A small rotation predictor, trained from scratch: depths [5, 5, 5], batches of 192.
Rows from block 8 of a small rotation predictor, named by matrix and row number. Rows with one number belong to one channel. Each number is 128 + 32 x the weight over its row's rms, rounded and kept within 0 to 255. All counts start at 0. Numbers have three digits each. After the name is the row's rms in percent of the matrix's.
After each channel's rows are labels from the 100 images, of 14976, where the channel reaches its highest value: "lies over" is the class under the peak. Only what is clearly more common there than usual is listed. The data: rendered dice on a table.
# convs0: first 3x3 conv (model.blocks.8.convs.0.weight, 128x128x3x3, each kernel summed), inputs 64-127
# convs1: second 3x3 conv (model.blocks.8.convs.1.weight, 128x128x3x3, transposed, each kernel summed), outputs 64-127

convs0.15 110:173103077146097117109061115158098077138154110094133127125135162082050139115077121138125086157105133079043090138140166201118116183129099145148150137090126164135106154122096112210114177103094088
convs1.15 112:133142103105194113117120098115083105148084164113126163122133135073142117123105168102118166111092111123132106098116173077150119095090088173119090123081144067121100108127161115061102144150104113
lies over: die with five on top; die with four on top

convs0.13 100:126135152125121164098136115131158122142135210103074179089157113099150101147099150115108140115116132138106101168140119145087101124088157133106120139101121125107164170147108136155116118135083149
convs1.13 095:124096161173142129091137132104178076106129165149098192139161124182092132161105093151182217093138110148118112127131153135127106113136177115131182169196117087132090106134121118143122152135095084
lies over: die with five on top

convs0.102 082:116117118127141064085111138130189163102121154088126157085101184141155190114149162087133101120126156106113127109116136124153127096121182162072104113104113111163134132128126144127075138156142105
convs1.102 091:146097136140129083046115099134123130107127122140112139159129182166100193153116144195111099093123097119097136116123154108077165159113132134110184114116122107171125088139085158120164124139119131
lies over: die with five on top

convs0.59 096:157131164113113116117156142135110130130072132201140144166126121156075077076113112105129195122109174098076151132131091197127110111106182092100148115177156060154154103199116091114133134097189151
convs1.59 096:065131141108144140100172096138134148132101131172077131132157146159116111117123130150174155160184126106083159085166156150155121132151088137140093166123126115098096114097149208111150079162124171
lies over: die with six on top; die with five on top

convs0.17 107:147109133181151186123179101189168108104143105144092125091098105133167154105155097144096228117106179129113174094160123121100159147142139154103160103129147152159140140162126085087137188072084120
convs1.17 098:088131151131135103168191156090096137094138094096117106057138095140201135120111121128124118042096139139117078087144128128100146116168098059114098130162117129158140150118155190118098025173178155
lies over: die with one on top; die with five on top

convs0.60 082:043114109158158106089093088144096155165119116082125133097152162140108164139193175145158135155071202142119137076092157189077120171088174079145098095152105128169130114145101144107133112076100124
convs1.60 087:155148087127147151135074135180187150077103072131129096170055166146116092078083146152099106111166159061160157107134091174126113139134110176123168144129164095161097119100148131136160090124173148
lies over: die with three on top

convs0.103 121:088104160125151194130212110103141085120112098142133184197117104143121134128151143223125143127171156178133142143161212014147162095136109167110131087160142119132116103097095109168125142072127127
convs1.103 109:125113168111151116146192130176123128165089119127102043130117108080093115156121110099076079147112152131155141107153076192124104121135079091132149115130139170101122139151177098074146102194095179
lies over: die with four on top; die with five on top

convs0.127 096:140147122172195069121094130079132187111124120149115131159109173137185125153076152154192155067132144135243088111080128123122103089148115131114154133108124148091137121158097095154125138156131051
convs1.127 097:099082121155109130088113129162201113108153110113093134122200094207134131178134163084139133201160130119137108098086142149134103066171129071109159106138109068184082072137130114143120155125125115
lies over: die with five on top

convs0.25 099:164150088105128136137138147163115123117174090075112180184068120146103145102093148165148108187059160114107152174110082169142104199097113190130125131179160130071049090201104126161154112118121109
convs1.25 104:084060097115147131069122090105093134131188071184157054113106088132125119074136120093126146154095103092057122126178125096164111157093103135105121142103119112131160157158147163195102130147106144
lies over: die with five on top; die with six on top

convs0.1 118:143065167112121086124145106086121177121132094140126165079113135080121154170136054095130065190182073161127070066123108137138096145079162115085094181141161106149173121124149148128126203091137129
convs1.1 109:047098180109193115126224135167109153205128143133119152143131148128083198108143140150113181168140117091137097133117126108098158153082140101117174120151102118115126151131121168122121116125157135
lies over: die with three on top; die with five on top

convs0.65 105:105147138108096108117136148128146081139103121137170205120127142117111091061101129091178166113105137101121098112143059106139150070133156147116135132193136159137105138080066084064160143096221090
convs1.65 107:124112115138154149089090185126084156108103173086135099081115093122153113205133130129119128100181148113120160094152132154120104133134117113139126125096173118101124112104132166116206035144144133
lies over: die with six on top; die with five on top

convs0.72 086:142126141104069138137155121125132129098135157128112115142114122102083090122077141110118097096142127141113150103106157122103156154103147174124119146159134106099108127188123179155084136100148161
convs1.72 097:120115076186091109150139089152085156154129074141148119089066122130121076129135126139151165229174123120108155134186111083125160144155044153085125145149081169101136150079128150144165133101071137
lies over: die with two on top

convs0.121 104:088137131157115100070114120194162207177110122082205155134122197174090130084156150123125148099066154125106191083085120138124165121103166121150108086120098147111135116101138086139131161116173161
convs1.121 108:141162130121171112168112214147128123121157111105141149138112068102094112086082114100117152129145143149128095089194102125124112151112108166135109067133140122085103139123125128123105095171200122
lies over: die with five on top; die with six on top

convs0.46 119:101172150149120110143131086136147125091148148137109112084092116106144166105099131135080108128155173138122174110139117126144144089131217154095160139090132189125143144168113076080107133101108081
convs1.46 101:160193145119127124123098118163133126146106137128177143113128122129158160147139162125163136111114101159218153152148096142155156184170104103135108056143144108135103133132142132155091108161198112
lies over: die with two on top

convs0.41 094:115119103124132173072143104112144154167116148111192127108087160158186168183160113118134080086146152096112172164070081125097144171120135146068154142124126102093102094132086119117084120183134110
convs1.41 104:153107105147103133147126101151087080108117117148121131127019167183139161096128090176161059129145118123077142083111136099077078169139145174114154141126166162133104116142072151158145052115130114
lies over: die with five on top

convs0.47 106:130115146128150147099105098118118125105121104146105111116068121136118165157043143156134027132152080156101078107157133143146133144146176133152215133120131077108127139131112111114152132131110116
convs1.47 110:152133128067164163094131133115159118136111121104111097121098149139119168125142099161091175109148110162217138154083082148178141145143195160099152118126154121126098102117109167145095117107136137
lies over: die with five on top

convs0.101 087:094085122104107121146179158108130167144132170109120147084147130117090103127090141185177176126103137138132168217143170061055118172175129106058158135137060151174144127167115164130074092132128118
convs1.101 091:164149120099173175142087107123169143075145099131126082075144166123076164124118162148130132073106087142156120121167119104098166077074149136171082121113158119111091124123129231072129201176109140
lies over: die with three on top; die with one on top

convs0.39 107:109163171132069150108144094133144104087162170092159095099075130123098153109154117116097080127087158168123103115101110155124126167106165161136199106154161083107111119098139165096088135135179113
convs1.39 116:149138152056115085133095100148114134103179164128159105133118137103121120162130110152140123151134237102099112152125137120149081183133154138111100119126108145144135140143064135144158180075119149
lies over: die with two on top

convs0.83 102:142106161155141133150158152082162106102141193125117142071134181091120135159146107089062112143129091169095108162127096115162131133086124151130070116124073128093124144120156112123055164152174110
convs1.83 100:101107198099152119113123105132125120171149027150100081189186139192130159135107095137136116145107128121136155142139076133147122073126161136115160176092158131174095128069109086112115110109085128
lies over: die with five on top

convs0.33 081:095081149131080148130128087172125107143116123162107136107096101089135156180124118127075079056158157062101094105117109158079096066130077121099150047097103138129076100087094114126081142127122131
convs1.33 083:137163141144118113104143131114131107140070165114076148160082130171122111184122105154172142110128117098153161086054119114127108099130127191203152138109108121137125132050114148113255157147095112
lies over: die with five on top

convs0.3 116:141198123158085133176138105152079142131086130155118087106204128116152128174125124171116135130121137167117196101161134135123160066084098147124102122096112075135072126114142190098133136127061117
convs1.3 124:168216081176115126172059131162152142130121112134157158124172110180134137055153153164133103114077141167107175122120114077129151076143094131132072144134092163129094118145169127125135164069156172
lies over: die with two on top

convs0.32 095:168110109088210074116175146199099127118178100165086149132130123161183193161127119103113170148113179161136140108097161115104096119105141089112124066128168148174166132126134138146132149095155082
convs1.32 098:146107133129159090131102151109133118127109115116143062070128128102176124140099159143155094065127178159081156162139167119093130184116092139108133134115035137121121152185123147122142089136092120
lies over: die with five on top

convs0.110 091:121135132111067083094078189172143156121140147123120098129140123145123121144114112094123106147087119150117156058116152125142091135099132121114141074105133145163124073158121107121085141152094130
convs1.110 091:116182154114153154113126118181198118149103124107093104174140100159154171083118158089143140139155171078102130099097083147147078126119137113108108115141078085092184113158105080191133149095112100
lies over: die with five on top; die with four on top

convs0.40 084:085107170059147096114187158103169112059151166144090159135122106084208105125140110148091099138121154127155136151125128072123106160126128076156157103132082127169071151141074168147158071089102116
convs1.40 086:124109141083096124114082131175159132132110120088125180118131165166110110120132097099133125121155088131166128088105202074207154165097091122094088085206104182141107152115153119064090191124124181
lies over: die with five on top

convs0.79 095:151103140123107078134139150076078127126090163063123103106095119079090096067113083111160095183147118168115103115136100125139151124105147155147119117103104132139101136203150125162125136095129155
convs1.79 112:093118121132178103160217125146076159131116204154089155126139105095125121112132121164144086135132153165113136116142119120191128144123167158125160083101158140124146162134187085172130132115106075
lies over: die with four on top; die with six on top

convs0.89 097:091163107172174092134143105254129170170120113115055162123169140113153156155138115083158163097137100141124157133127122130158193130107189097155149117090159146106084079136142100125135147059124113
convs1.89 097:115108156120161101176065128133100075133182083152120167074127112098141109099158150172101102146080227135145104098109114104124117156135107147115064154130100156202108133176132138149117128135162132
lies over: die with two on top

convs0.106 104:068171146074151102179136064118095086179152157104129112121175078139133063137077124085124132116120112078108118196146088097078150130079105106104146159107166120091100043158102105151154104144169153
convs1.106 105:107123070120212148194130099148127170126188156134116127139176138121119153155109255102087146122118135083112128140091116139139117127102121158133116149102121117118159153092179101120138132167094100
lies over: die with five on top

convs0.56 110:139137142149099170124255111138133130079151121186133194138123114132124101133096111103136171091113117105062084146152103079145087066104137122054147092056091101103135115103090115171087132149153124
convs1.56 132:088142160113151140123121137134106133142092069145100128097126111092149116102080147122128098074149155153173103085139109188120120110133166102140146145138098107136160087118241122119121129175114109
lies over: die with one on top

convs0.51 108:147113106169151114154107114095049130118175120103157152112074178147162138124099128056149170099133143110195149124118127179096111097128202162124144171131111153155087160170123123147094127093150121
convs1.51 100:156130173183106113155135103119190102194076132157130120143105144134119191052178092111155120185113126076144132153116102103143149157115158132124168101082128133155078124107135132188176129161154145
lies over: die with five on top